config = dict(
    model='image classifier',
    dataset='histories of elementary cellular automata, time running down',
    norm_position='pre',
    mlp_ratio=4,
    head_dim=64,
    parallel_block=False,
    layers=10,
    loss='cross_entropy',
    init='torch_default',
    beta3=0.999,
    steps=11000,
    lr_schedule='cosine',
)
Rows from block 3, named by matrix and row number. Rows with one number belong to one neuron. Each number is 128 + 24 x the weight over its row's rms, rounded and kept within 0 to 255. All counts start at 0. After the name is the row's rms in percent of the matrix's.
# fc1: MLP up (model.blocks.3.mlp.fc1.weight, 2048x512), inputs 342-511
# fc2: MLP down (model.blocks.3.mlp.fc2.weight, 512x2048, transposed), outputs 342-511
fc1.1963 202 [106 135 148 154 163 148 148 108 166 150 161 177 139 140 178 135 134 155 138 162 142 142 120 160 109 127 132 148 164 174 130 166 173 154 104 149 112 138 125 103 129 121 155 161 149 164 121 116 124 113 148 114 150 122 140 117 144 171 153 154 123 147 157 132 154 132 168  91 153 141 123 119 122 144  93  95 109 108  91 124 121 105 109 140 131 110  94 118 149 122 113 105 126 116 112 130 145 101 140 128 126 139 123 102 133 116 131 117  73  89 100 142 132  88 119 101  81 120  99 128 119 137  83  99 136  70  95 131 110 141  84 124 113  94 105 136 139 110 145 129 114 110  90  81 104 126  82 118 113 145  96 109 124 110 108  95 100 101 102  93 112  93  96 115  95  88 147 109 142 143]
fc2.1963 075 [110 150 153 137 108 125 163 166 113 139 149 130 136 132 112 116 117 118 124 178 119 152 159 128 124  86 164 107 145 129 114 125 101  89 111 153 135 129 190  74 138 118  82 119  98 179 155  98 134  98 111 138 107 149 138 129 121 115 137 160 116 103 146 120 158 131 122 138 133 120 112 142 134 147 114 120  90 118  98  71 171  98 160 103 127 122 142 145 131  73 106 118 143 103 122 169 133 123 155 103 114 131 129 113 113 113 146  95 106  85 103 135 106 168 135 112 121  94 172 143 140 147 112  89 117 142 108 127 120  87 134 180 166  98 149 104  67 146 121 153 125 118 130 132 129 130 123  94 123 130 104 129 140 167 119 140 114 128 105 117 112 133 110 129 100  82 148 137 142 110]
fc1.1964 006 [115 154 123 146 159 124 148 134 181 140 158 145 101 159 160 137 156 179 115 155 146 153 145 149 141 167 122 123 144 158 120 166 146 130 131 153 141 107 177 133 157 118 154 133 135 143 148 124 118 118 152 134 158 128 165 132 136 180 199 172 104 143 171 148 132 112 140 119 183 119 125 140 134 125 108 100 107 119  65 102 131 110 130 106 139 105  84 139 136  94 136 122 122  90 104 153 160  82 147  85 145 124 133 135 149 116 155 125 119 121 117 127 134 115 133 125  99  86 108 119 133 148 110 127 134 120 113 144 105 104 101 117 126 114 133  97 125 126 137 129 101 130 128  75 104 122 120 151 132 164  82 118 140 121 111 118 102 121 121 105 124 115 130 131  88 104 144 127 145 123]
fc2.1964 114 [131 146 124 100 132 141 101 107 146 143 185 135 109  78 128  72 131 124 108 154 116 120 100 175 121 146 129 116 125 136 131 124 155 137 133 136 110 108 105 102 141 155 127 166 125 147 141 108 124 112 127 111 134 119  99 104 101 130 136 130 115  86 132 151 150 135 142 107 114 123 108  85 148 133 153 140 170 115 110 136 120 181 122 159 137 125 129  83 156 161 148 133  97 103 134 114 145  99  92 118 141 101 101 104 136 110 126 131 106 102 121 130  98 118 127 143 113 145 117 107 104 111 134 119  91 114 123  94 138 120 114 137 123 129 138 119 146 154 157 148 172  98 132  92 159 124 148 121 156 132 116 127 157 106 111  78 154  63 106  94 121 112 155  98 121 131 149 101 161 153]
fc1.1966 404 [143 122 143 154 159 124 146 125 143 166 162 153 166 130 141  83 116 112 133 201 135 153 133 137 105 101 158 174 155 167 131 143 157 162 129 148 123 133 146 106 147 106 133 145 140 149 137 120 127 101 141 134 133 116 142 110 156 158 166 155 143 157 152 126 141 149 180  84 157 114 131 115 104 140  85  89 118 115  95 133 143 107 115 120 115 117  84 103 152 113 127  99 120 110 108 142 120 105 134 133 127 137 124  86 129 125 127 111 102 102 101 152 113  99 115 107 101  94  97 113 144 152 100 103 105  75  77 133 134 123 105 117 137 117 104 137 109 114 108 128  99 138  83 111  97 126  72 132 119 129 105  97 123 100  93 120  85  80  72  99  90 108  92 112  98  85 122  96 153 132]
fc2.1966 100 [100 121  97  89 123 149 126  91 120 143 172 145 153 153 179 127 100 125 108 155 109 155 162 150 128 121 134 127 119 134 118 126 158  97 113 147 122 120 175  89 135 121 100 134 113 126 122 118 119 112 128 146 123 132 160 130 130 137 152 143 144 121 137 142 144 119 128 155 167 112 154 111 157 157 130 113 136 122  97  96 154  94 154 151 116 111 144 157 130  84 105 108 129 115  90 162 134 146 149 153  83 144 131 100 130 136  96 128 123 123 145 115 119  92 146  86 127 134 162 129 136 110 144 119 103 116  69 122  82 134 131 159 105  89 157 154 106 103 154 151 134  94 132  95 139 132 114 107 118  93  86 139 134 119  88 109  91 122 101 105  79 143 103 126 101 112 152 137 147 107]
fc1.1967 131 [132 136 128 146 178 141 152 102 173 165 175 174 137 160 175 116 136 148 135 196 164 156 133 145 114 114 150 148 139 179 130 152 155 160 115 144 113 128 138 113 147 123 160 148 143 150 128 120 124 111 147 152 137 127 152 132 152 162 186 157 131 151 173 119 141 140 167  75 156 116 124 128 104 125  83  90 110  94  85 115 129 104 114 121 119  98  82  99 123  99 119 105 123  98 109 144 128  96 137 120 139 124 112  76 147 107 146 113 107  84  93 150 130  88 105 113  89  96  78 144 127 153  92 105 132  88  86 130 124 139  88 119 141  90 104 134 133  89 136 137  99 118  75  62 116 127  73 114 131 152 104 121 138 100 104 119 108 100  90  98  97 111 106 103  94  88 125  93 144 130]
fc2.1967 146 [147 138 154 130 142 135 148 148 132 161 105 153 135 157 163 151 121 135 147 128 124 106 138 100 148 115 107 154 159  92 134 126 171 126 156 130 128 139 148 113 122 134 144 111 124 161 142  72 127 103 124 123 144 118 137 120 132 112 122 149 107  97 132 108 154  98 146 126 123 142 119 114 148 164 121 117 110 144 116  98 107 108 121 131 116 102 154 141 119  98 115  62 104 144 121 138 146 124 123 108 113 142 144 134 120 149 116 150 110 101 121  72 116 101 143  96 114 133 135 124 144 113 153 123  89 115 139 128 109 112 120 166 121  68 139 128 129 135 130 134 149  65 156 100 122 102  97 119 123  88 111 159 144 125 128 148 127 139 130  73  91 104 103 152  78 128 140 139 138 127]
fc1.1969 359 [119 136 131 167 156 148 139  99 181 164 169 159 147 165 186 122 130 142 129 160 148 144 121 172 122 135 171 141 149 195 114 144 155 165 104 143  86 123 127 112 128 132 153 140 134 173 137 116 119 111 142 117 138 106 125 116 163 163 167 145 102 133 162 127 137 137 144 111 164 113 125 115 109 132 112  96 117 108  85 116 114 114 106 127 126 104  93 109 149 113 114 105 134  94  92 144 141  91 128 131 130 142 113  93 157 120 125 108  88 100 110 129 124  82 102 133 105 121  86 102 128 169  90 103 115  81  76 133 110 118  76 133 118  67 112 130 131  97 131 156 108 115  95  59 114 138  80 115 114 138 107 139 139 107 108 111 124  93 100 116  99 102 126 124 105 100 141 101 142 140]
fc2.1969 105 [146 138 152 127 172 185 114 119 147 162 111 113 105 161 139 120 114 120 150 170  99 116 154 145 130  93 151 147 109 122 120 129 165 143 121 121 121 112 188  91 119  92 166 108 119 170 106  91 129 127 106 118 109 120 145 135 150 127 135 143 104 139 173 154 143 103 116 156 122 107 125 139 149 146 137  79 111 112 128 109 141 118 138 169 112  77 130  94 122 111  99 105 104  79  97 155 106 125 128 114 135 133 159 105 112 136 112 101 162 131 151 125 107 125 130 103 144  97 121 132 160 118 132 164 103 120 130 135  98 110 113 139 111  79 159 144  88 115 144  99 136 111 126  99  74  99  92 119 112 147  88 146 113 159 121 141  97 116  93  74  89 130 100 135 109 116 125 146 114 141]
fc1.1974 131 [121 135 132 135 167 145 146 107 135 141 161 186 133 166 157 111 133 144 119 157 132 155 152 148 125 121 173 151 143 175 140 149 183 170 137 154 109 130 135 113 131 129 153 158 125 192 138 120 151 103 149 131 160 133 150 149 156 163 159 159  94 147 156 144 144 116 164  60 139 120 135 119  98 138 109 114 106 119  94 117 140 125  93 148 127 111 108 135 150 131 114  68 126 122 128 108 125  88 134 118 121 106 128  95 141 172 133 116 108  97  92 152 126  98 118  99  71 129 106 151 126 109  95 109 103  92 121 131 132 128  72 129 119 115 111 138 114 111 156 121 110 101  91  98 115 142  75 129 102 152 113 121 138 103 106 119 112  90 104  84  90  89  96 107  99 104 122 121 122 131]
fc2.1974 117 [120 142 132 153  83 106 134 147 136 147 147 141 133  73 133 147 123 119 124 121 112 132  84 144 105 113  91 156 165 117 120 140 168  93 136 156 144 171 133 107 146 122 136  88 121 122 174 115 124 143 126 119 132 135 144 108 124 146 131 134 154 154  93 110 140 137 100 131 148 196 126  70 145 160 127 131 124 125  94 115 124  92 144 112 118 131 144 149 147 106 124 103 140 120 136 129 172 141 138 126 119 142 142 144 110 118 121 118  92  99 107 125 122 116 144 107 114  90 134 101 131 117 137  96  97 106 113 131  93 112 139 117 140 110 119  76 104 203 120 125 135 126 147 132 154 152 163 125 139 104 119  76 113 148 108  98  94 153 161  78 132 103 121 137  92 120 188 133 151 104]
fc1.1976 075 [126 140 111 155 161 141 152 105 157 149 133 164 160 137 182 127 127 159 144 136 116 143 111 171 127 134 139 140 138 164 124 189 154 151 122 135 119 155 164 116 144 138 150 136 165 137 130  90  98  97 133 126 162 111 165 136 157 168 162 149 133 143 140 138 138 154 166 142 146 129 119 106 149 139  80 108 119  99 123 127 112  96 129 145 140  96  87 127 154 106  98 114 122  85  98 150 160 116 153 135 128 145 112 124 141 128 119 103  74  88 104 146 119  86 132 120 108  92 106 130 127 164  97  97 108  84  86 145  94 110  64 117 129  83  92 121 137 113 134 124 125 146 119  93  88 122 105 124 127 146  81 106 136 118  96  97 113 106 112  91  96 120 105 115  86  96 145  96 138 158]
fc2.1976 098 [134 153 167 126 159 169 126 122 129 149 159 155  98 187 136  99  98 138 135 160 154 118 146 129 118 125 158 127 112 121 108 123 148 127  92  84 114 108 166  92 137 117 124 136  98 167  80 116 131 100 101 128  87 126  71 128  99  96 152 136 123 119 181 111 175 127 138 137 159 121  89 139 150 119 128 107  99  94 109  63 156 126 157 121 127  93 135  92 111  88 111 120 126  95 125 162 145 135 157 106 148 133 157  87 143 155 130 109 111 101 159 155 113 133 125  95 128 129 147 131 120 131 145 143 162 101 107 110 137 138 131 189 100 114 158 130  74  99 133 156 119  73 100 104 104 112 117  88 131 169 108 146 142 110 107 126 129 140  86 137 113 117 152 118 129 105 142 107 146 107]
fc1.1987 065 [140 118 144 167 161 145 157 128 174 161 169 149 134 169 157 139 143 138 133 156 131 126 146 131 142 123 137 138 162 196 122 167 174 143 108 163  92 148 128 114 153 119 153 135 132 157 148  92 110 115 150 122 147 132 129 137 169 168 131 136 123 139 150 127 151 121 167 118 147 124 129 138 117 150 105 106  53 123 104 114 125  94  93 126 132  97 102 117 141 123  97 118 119 115  94 141 147 109 141 134 133 143 106 114 130 128 128 116  93  91 108 132 131 113 126 112  80 135  96 128 124 174  84  86 133  94  62 138 105 132  74 137 101  81  82 166 116  98 135 120  99 119  89  94 109 110  74 115 109 152  92 118 126  96 133 123 124 103  99 128 101  91 118 133  81 105 155 108 133 136]
fc2.1987 077 [ 74 163 125 145 147 142 165 115 134 164 157 176 138 149 139 107 107  96 133 118 123 163  90 134 113 118 151 152 132 113 152 137 138 139 141 168 127 130 107 120 108  89  83 153 138 144 157 135 153  95 150 132 138 128 123 153 110 120 122 145 174 143 127 112 150 124 118 123 153 125 123 131 122 153 140 112 110 119 103 114 126  72 144  89 113 139 113 150 166  92 114  94 139  87  95 160 163 118 168  99 117 127 134 127 125 169 128  64 149 125  82 143 150 149 131  61  65 102 157 135 141  95 154 117 103 106 167 144 125 140 124 121 155 136 136 128  97 127 120 161 122 116 147 148 132 139 130 143  99 168  98 111 125 111 122 128 122 110 129  61 151  96 143 127 121 112 134 188 138  99]
fc1.1989 233 [125 110 160 168 141 158 143 103 171 162 190 190 145 158 156 105 141 140 143 191 149 143 124 144 113 111 173 157 148 199 135 135 145 160  74 170 113 109 128 102 133 118 133 139 114 162 122 117 110 117 149 109 117 114 126 103 156 164 158 130 127 151 181 132 137 119 162  94 154 110 124 143 114 121  95  92  96 132  83 115 123 116 118 116 118 121  91 110 155 120 117 132 151 104  88 142 127 104 147 135 129 143 132 104 135 115 122 109 107 109 109 111 124  77 100 116  90 122  84 107 137 170 108  99 138  81  71 125 105 124 103 125 114  89 109 157 113  84 121 130  99 121  62  84 107 138  70 127 102 147  96 128 132  90 124 109 137  96  91 127  96 114 141 109 128 110 136 117 139 112]
fc2.1989 085 [118 141  89 134  62 130 142 147 114  90 118 162 103 117 145 154 159 127 129  78 124 152 138 154 116 152 132 134 121  89 141 121 111 118 160 142 159 158 124  96 156 113 139 119 102 149 168  85 118  88 142 108 152 124 162 160 134 160 130 204 114 114  85 133 173 132 121 120 162 145  89 132 136 171 169 120 103 162 127 104 179  94 135  94 124 135 128 126 115 108 132 114 134 178 135 123 142 112 158 104 150  95 111 143 134 148 106 113 128 132  76 154 122 150 116  90 106 119 181 112 157 115 134 106  85 128 131 176 104  95 106 143 151 143 155  74 104 140 127 107 113 145 173 147 128 111 161 138 141 150 143 103  94 141 120 164  88 142 111 128 111 125 171 112 116  98 183 161 178 114]
fc1.1990 250 [114 150 149 187 164 145 141 115 168 149 143 168 135 142 161 118 129 159 150 188 151 147 130 141 131 123 123 154 164 184 132 182 180 166 111 138  99 149 136 100 145 129 148 147 122 160 125 106 114  99 130 130 118 118 139 129 145 166 170 154 111 149 151 110 144 129 165  93 148 142 131 128 133 145 109  90 113 115  90 110 117  95 109 121 135 107  98 123 135 113 106 106 124 134 104 144 154 115 139 118 146 151 126 105 135 126 139 114  83  81 106 134 137  81 124 119  83 100  99 121 140 157  81  99 135  95  72 134  95 143  76 119 117  68 113 144 115 109 124 128 108 114  86  76  92 112  73 120 128 139  69 110 123 101 123  97  81 116  93  95 111 105 103 102  85  89 130  95 146 132]
fc2.1990 094 [ 70 161 156 105 141 173 134 150 162 144 158 147 122 149 158 104 121 128 103 148 135 116 137 132  93 148 159 148 142 154 121 105 145  94 100 129 132 130 167 115  83 106 117 140 119 152  87 126 129 115 107 119 118 115 137 138 103 125 148 136 124 142 157 137 159 169 127 146 153  95 116 135 153 140 142 128 127 126 135  95 129 137 184 102 139  76 106 113 128  65 110 152 109  92 103 177 138 111 132 144 112 165 141 142 154 110 105 104 131 128 147 186 119 123 151 116 168 104 153  85 156 142 159 172 124 138 155 107  92  91 134 146  88 113 124 122 104 133 128 137 107 110 124 108 152 128 156 101 112 132 124 140  99 116 105 112 133 137  89 104 102 137 147  99 116 103 137 124 146 138]
fc1.1991 104 [126 147 140 156 164 148 150 128 179 171 163 175 151 161 181  95 132 158 130 198 171 174 131 153 135 123 156 143 146 167 129 172 167 141  97 136 108 127 146 103 153 141 157 131 134 162 102 110 112 111 126 133 135 132 142 114 154 146 147 159 113 138 149 117 130 116 158  79 154 124 127 126 124 125  91 112 111  95  86 119 134 112 111 140 139  81  80 105 139  96 130 101 121  93  78 137 149 118 146 139 119 117 119  85 147 125 153 117 103  90 118 157 116  82 112 127  93 118  95 137 122 158 110 101 126  90  65 122 120 122  76 121 148  69 108 141 109  97 140 143 121 123  75  95 126 126  75 130 112 146  93 111 140 102 121 104 117  85  86 100 111  94  98 125  95 101 131  84 138 142]
fc2.1991 144 [ 86 148 126 164 148 140 128 113 142 173 135 159 146 106 165 144 150 158 136 113 145 136  99 137 111 125 127 118 173 123  96 139 121  97 135 160 116 143 136 106 120 108 133 143 163 178 166 106 110 133 162 140 137 128 152 125 152 136 161 153 156 142 127 130 118 156 142 141 156 131 111 111 115 128 115 110 106  89  98 127 118 112 147  81 150 120 135 118 177  97 119 118 110  80 129 152 155 103 158 124 125 161 118 133 129  79 120 102  82 120  90 161 129 130 117 118 130  92 105  91 112 145 107  96 142 110 117 138 111  82 115 117 135 106 102  70 125 150 119 120 105 152 127 101 140 155 140 104 106 130 100  74 158 134  81  92  92 141 116 120 119  79 148 112 108  88 182 134 156 153]
fc1.1994 238 [104 113 126 154 146 164 144 110 130 131 178 170 159 171 139 118 137 138 150 167 120 110 135 137 126 121 147 163 148 158 121 140 150 153 104 151  94 124 108  93 135  80 142 152 141 150 108 106 113 100 146 128 129 118 132  93 159 190 154 153 134 156 149 140 148 174 202 111 162  91 153 110 108 137 113  86 117 124 117 138 159  96  98 127 110 113 104 119 140 142 104 129 120 125  76 151 129  98 117 134 143 148 118  98 131 138 123 138 100 108 114 144 141  74 136 112 101 119 106 119 126 145  98 113 120  84  51 123 112 156  68 106 122  81 133 165 124 107 137 114  70 133  75  99  90 102  71 127 112 122  95 138 112  94 101 119 103 104  74  84 119  91 110 142 117  99 136 118 133 143]
fc2.1994 076 [125 127 138 173 111 128 179 129 133  83 136 132 148 120 102 115 112 104 149 107 129 119 123 109 148 134 138 150 152 123 147 140 140 131 130 102 147 134  81 149 137  78 121 117 123 114 125 156 134 133 161 132 169 158 134 165 144 132  91 142  98 142  96  94 125 120 134 115 113  79  94 122 118 141  96 115 108 150 132 126 143 109 106 120 114 192 122 166 164 121 112 119 133 137 139 109 104  94  94 166 122 104 106 141 101 114 111 116 123 152 118 111 126 143 144 102 103 137 145 118 169 130 138 125 101 164 159 129 112 144 137 119 110 137 123 124 162 135  89 121  86 119 137 135 147 125 139 121 127 120 127 140  84 124 129 145 122 163 167  82 142 107 106 142 131 123 125 118 139  77]
fc1.1995 193 [125 141 125 146 149 132 153 108 141 149 153 170 159 171 177 110 134 133 140 190 139 157 154 146 133 119 178 156 133 169 137 157 168 190 116 117 102 145 133  98 143 122 162 139 125 171 113 122 147 116 136 154 147 130 134 120 160 139 167 148  96 148 154 123 159 113 144  65 149 117 150 114 108 125 102 116 115 104  96 115 138 108  88 137 124  80  98 130 129 112 125  80 125 121 100 113 129 115 129 130 129 124 118  83 145 148 132 124  99  86 107 146 132  67 118 105  86 114 110 142 140 136 123 112 117  86  84 138 119 127  82 113 139  70 100 154 111  92 131 131 122 105  77  96 101 123  56 130 117 144 106 118 133  97 122 131 135  90  89  79  97 108  95 124 104 111 124 105 135 151]
fc2.1995 193 [ 89 144 122 163 133 100 160 129 148 142 150 152 153  93 159 153 152 146 141 120 135 151  69 148 131 106 122 115 185 128 117 140 127 108 145 171 122 169 120 121 125 113 145 115 125 159 190 115 112 118 168 127 148 144 173 115 159 162 160 147 137 154 115 107 124 155 130 113 140 153 108  87 116 141 116 112 113 117  88 142 128 115 133  81 134 147 141 132 185 127 122 116 115 104 133 134 147 113 136 108 117 131 101 138 127  86 112  95  97 120  76 133 132 116 127 119 104  97 100 100 102 148 107  71 124 115 120 148 115  72 128  85 170  93  96  67 126 175 123  81 125 165 149 108 138 171 138 124 112  94 100  84 136 130 107 104  67 146 126 120 132  75 142 132  96  97 168 135 146 133]
fc1.1996 043 [129 124 122 143 177 151 131 119 171 148 163 149 135 169 168 118 147 148 129 158 151 137 130 160 128 130 153 143 135 155 109 174 151 140  92 129  92 138 130  84 144 140 145 142 141 163 120  95 114  87 114 111 127 121 142 113 157 164 155 153 140 149 162 130 137 135 165 119 173 125 106 117 122 131 121 120 111 134 119 140 137 107 103 135 129  93  86 119 150 141 139 132 117 112  92 124 146  99 124 134 138 136 130 100 154 131 131 133  56  82 110 137 106  76 107 132 119 121 118 114 119 165 111  80 131  92  82 118 131 127  50 128 125  78 115 136 123  98 156 133 129 125 106  89 111 124  85 111 120 132 106 115 139 118 102  93 122 102  78  94 114 106 128 123  71 109 139  86 137 162]
fc2.1996 103 [ 94 193 123 145 120 103 163 128 130 131 133 142 123 127 147 127 124 113 129 156 154 163  79 131 175  91 136 141 135 105 165 148 102 181 135 113 128 149 112 129 126 135 120 132 124 137 101 152 135 130 118 142 157 135 147 170 111 134 151 189 113 103 124  68 145 145 136  90 111 143 116  83 125 135 128 123 159  87 115 114 121 136 122 109 109 149 122  94 151 109 139  96 114 143 148 117 126 149 107 124 151 103  92 115 142 151 114 111 132  93 102 129 136 138 156 105 125  82 111 125 116 112 146 106 135 140 167 110 113 135 134 137 176 122 125  52  83 164  94 157 137 106 133 114 162 146 138 136 124 107 113 126 111 118 152 104 131 114 154  64 125 106 121 100  91 108  94 122 112 112]
fc1.1999 070 [151 139 131 128 152 149 144  86 151 162 139 166 153 139 153 103 102 139 126 176 136 128 120 155 115 138 145 154 136 182 117 130 151 167 139 126 102 147 153 134 143 129 136 138 151 156 129 108 133  91 127 132 146 116 137 105 165 139 171 130 140 137 139 141 128 132 165 107 150 134 136  99 123 134  87  86  99 112 118 129 120 134 137 138 114  99 114 109 124 120 125  95 132 102 120 134 140 100 131 131 136 129 116  73 155  98 131 110  73  84 110 144 140  93 112 123 116  91  83 142 142 156 111 108 113  76  69 148 136 131  99 126 123  76 113 132 129 100 150 140 118 133  60  66 131 123  87 107 121 134 119 120 162 118  76 113 107  67  96 110  72 107  93 125  86 105 132 101 135 139]
fc2.1999 083 [153 145 124 141 149  82 149 137 116 140 180 135 123 150 147 101 137 119  99 166 134 160  85 101 177  47 102 121 130  91 149 132 106 109 105 109 124 122  87 121 162 122 126 143 129 122 120 145 120 129 159 137 168 153 136 183 131 115 164 162 114 101 126  74 130 105 120 111 121 103  98 161 131 179 154 133 162 138 127  89 108 120 116 115 111 154 129  89 136 113 143  76 116 154 133 111 117 196  91 106 126 107 112  93 120 162 162 112 163 109 128 100 108 148 140  69 124 121 151 112 127 138 130 147 126 146 145 107 140 124 101 100 172 105 126 101  77  86 120 121 122  79 142 115 119 118 105 164 129 128 116 126 106 145 170 168 126 136 135 117 118 112 144 124 104 139  91 140  92 120]
fc1.2002 054 [114 155 128 155 149 120 155 122 158 142 135 171 138 132 181  89 114 143 136 141 145 164 138 140 131 119 156 144 149 164 124 182 158 157 119 135 108 141 146 118 146 138 148 135 129 148 102 104 131  93 137 133 127 123 147 137 154 156 160 159 122 151 130 131 123 133 144  88 172 130 130 123  98 141  99 135 102 118  88 117 132  98 121 144 138  84  83 134 132 116 141 106 130 136 104 151 159  88 150 125 146 138 114  88 146 131 135  97  74 106  97 155 112  73 108 121  84 109 126 151 130 138 118  93  97  81  96 145 122 114  79 130 123  99  96 127 102 115 140 123 115 103 106 112 111 116  99 125 116 156  99 107 159 138  98  89 106 110  68  89 130 104 100 104  74 115 113  74 128 129]
fc2.2002 258 [ 81 163 127 126 131 145 100 123 130 152 144 147 144  71 147 158 139 140 129 116 171 100  95 171 109 174 120 152 172 128  86 111 136 117  91 137 105 153 149 105 116 121 117 127 154  99 128 112 100 142 134 126 127 147 149  77 149 156 161 126 174 179 134 134 139 137 128 142 140 171 121 116 125 108 118 106 128 115  96 135 169 141 128  95 160 121 129 111 131 115 111 133 150  90 141 123 137 141 130 144 123 173 139 115 140  57  98 142  78 136 141 178 147 125 130 144 155 142 116 119 100 155 105 158 182 110  91 115 119 134 142 132 122 122 135 119 124 167 137 121 118 144 137 143 136 139 156 106 100  98 155 107 131 120  76  93 100 128 132 137 137  85 172 115 117  91 177 140 158 127]
fc1.2005 136 [129 146 140 157 157 162 145 102 169 172 157 171 142 162 167  96 121 156 147 187 146 163 127 164 143 110 152 158 148 184 128 170 163 168 100 134 118 118 141 117 150 124 151 152 136 162 129 114 113 124 146 140 148 127 158 135 170 171 168 162 124 153 158 115 150 123 172 107 139 115 142 116 109 120  89 123  98  99  95 120 116 117 113 144 134  86  79 103 135 105 119 109 125 106 103 131 147 111 139 135 123 137 123  78 156 116 138 106 102  81 128 141 137  93 122 108  81 102  79 131 107 153 107 115 127 103  75 136 113 119  60 100 120  85  86 139 105  96 119 137 112 128  80  95 122 126  79 134 124 165  88 104 137 117 115 123 127  95 105 112 100 117 116 111 100 104 134 109 121 143]
fc2.2005 075 [116 142 152 119 142 155 103 110 153 130 161 160 124 157 135 105  86 138 141 118 154 136 151 123 103 142 164 131 103 143 100 123 105 122  96 119 110 136 170  84 110 130  99 133 115 165 114 120 133  99 107 144 117 116 100 132  76 105 127 114 145 116 162 143 162 158 166 136 133 142  83 148 165 111 114 132 104  76 145 101 134 138 171 115 149  96 125  95 121  91 113 157 116  79 116 159 152 112 162  96 121 159 145 104 133 125 114 103 115 113 138 168 116 143 136  98 154 123 149 124 114 146 125 142 173 111 139 121 128 113 135 188 110 123 137 112  85 116 162 166 111 119 123 103 125 123 144  85 122 165 107 136 149 112  85 105 145 134  98 166 109 129 146 102 134  92 164 110 152 143]
fc1.2008 084 [140 137 140 157 169 153 163 118 199 170 141 168 138 165 176 120 143 160 119 170 149 143 117 149 122 135 133 127 164 169 110 160 154 158 116 150  96 130 135 120 155 128 161 139 133 162 125 111 106 120 154 131 140 123 143 133 169 148 185 153 117 141 142 111 127 109 157 101 148 138 128 142 123 121  87 110 101 100  91 104  96 102 127 127 136  88  94 115 120 108 120 117 121  88  99 133 154 104 141 122 141 149  89  95 146 111 139 122  87  84 117 143 139  83 110 129  87 117  75 130 111 168 106  98 133  85  78 125  87 127  81 130 127  64 101 140 128  83 131 137 113 111  83  69 111 124  65 114 113 148  94 123 158 106 127 104 105 100 106 110 102  95 119 112  95 109 156  93 133 152]
fc2.2008 075 [ 76 143 155 121 121 151  86 122 112 117 156 156 135 105 144  89  69 128  93 125 153 150 137 132  66 148 161 145 113 121  92 110 124 110 116 144 129 128 147  95 105 105  84 154 166 153 134 126 125 125 138 131 135 109  97 128 100 125 106 136 132 102 119 143 139 169 124 133 163 122 104 145 137 122 117 130 124  75 127 107 155 145 151 118 167 151 125 102 153  76 108 138 122  88 121 168 161 115 145 109 112 152 158 141 110  76 130  99 125 120 121 215 128 144 132 111 158 128 158 113 153 135  93 109 156 108 110 123 126 114 147 170  86 152 116 122 107 128 114 144 122 134 124 154 143 133 138  90 127 168 122  93 150 115  63  97 110 124  93 153 109 105 141 100 126  84 159 125 164 150]
fc1.2011 145 [124 137 133 168 167 150 151  94 163 162 156 166 156 146 162 116 124 156 135 163 109 145 117 168 122 117 144 154 152 168 131 181 172 153 100 139 117 125 130 113 148 117 126 142 138 159 127  99 106  99 138 121 148 111 136 119 163 170 154 131 126 137 152 127 137 130 169 120 138 136 138 125 129 139  83  95 105 106 100 108 114 100 112 141 128 101  87 100 155 116 116  97 138 110 107 141 148 104 147 117 116 151 124  97 129 124 125 111  68  85 104 123 124  81 126  98  75 110  95 141 107 148  85  92 117  81  84 132  97 130  80 111 119  89  94 140 119 100 133 128 116 129  77 106  97 124  89 121 130 150  83 100 148 109 101 105 117  83 109  94 117 108  96 120  96 113 143 122 116 149]
fc2.2011 076 [103 134 118 135 121 148 115 123 166 137 158 151 124 131 131 122  98 159 100 139 163 140 145 127 102 156 166 109 132 148  77 105 122 104  97 113 129 129 172  52 100 105 124 124 132 172 124 116 113 120 158 136 100 127  97 107 114 113 131 132 117 141 148 150 139 148 142 159 128 110 104 117 128 130 132 116  87  90 137 126 153 141 149  89 154  92 153 109 163  83 123 132 107 116 116 158 146 147 137 103 109 146 150 112 112 115 126 112 104 105 107 172 103 142 135 107 167 141 170  94 146 125 113 105 151 136 137 125 120 116 136 194 115 130 143  86 143 151 159 165 120 123 120 134 140 144 162  78 128 159 115  94 144  96 115 107 146 142 130 151 127 107 137 122 141 114 167 125 160 133]
fc1.2012 138 [122 130 113 158 123 144 152 103 170 148 163 139 147 156 170 114 119 157 135 174 144 174 127 161 128 127 146 159 141 173 136 155 151 150 112 167 100 146 132 100 137 126 166 152 130 158 129 123 134 108 145 119 141 138 146 120 149 180 153 154 137 130 146 134 130 135 145 104 160 126 125 100 122 143 130 103 135 110  97 119 136  93 121 124 129 130  95 135 169 110 117  97 136 103  79 139 150 111 139 136 128 110 115  90 137 125 118 121 107  97 107 139 130 102 125 118 105  88 126 119 153 143 106  87 121  95  64 138 102 131  58 130 137  89 111 116 105 113 116 138 123 138 111 114 123 156 107 137  99 134  95  93 114 101 111  96 107  98  94  95 129 112 116 130  86 106 141  86 153 157]
fc2.2012 073 [113 162 142 143 111  87 153 142 138 156 147 151 111 119 141 126 113 127 108 155 158 160 112 105 127  79 161 158 139 105 161 132 115 140 151 103 143 152 143  88 126 115 137  98  75 163 112 131 140 155 149 127 111 112 152 128 115 111 152 126 140 128 119  98 134 116 126  81 144 138 127 156 103 138 133  98 135 125  82 108 140 113 150  86 100 139 137 104 151  95 149 109 137 159 165 141 156 157 134 101 153 105 121 142 126 136 148 127  86 114  98 120  98 156 128  93 133  83 118  96 159 121 129  89 152 117 102 117 142 110 115 158 161 102 139  88  69 150 118 125 147  91 136 104 153 126 127 130  93 115 123 114 119 108 116 140  77 149 123 106 125 124 146 100 121  60 107 116 140 108]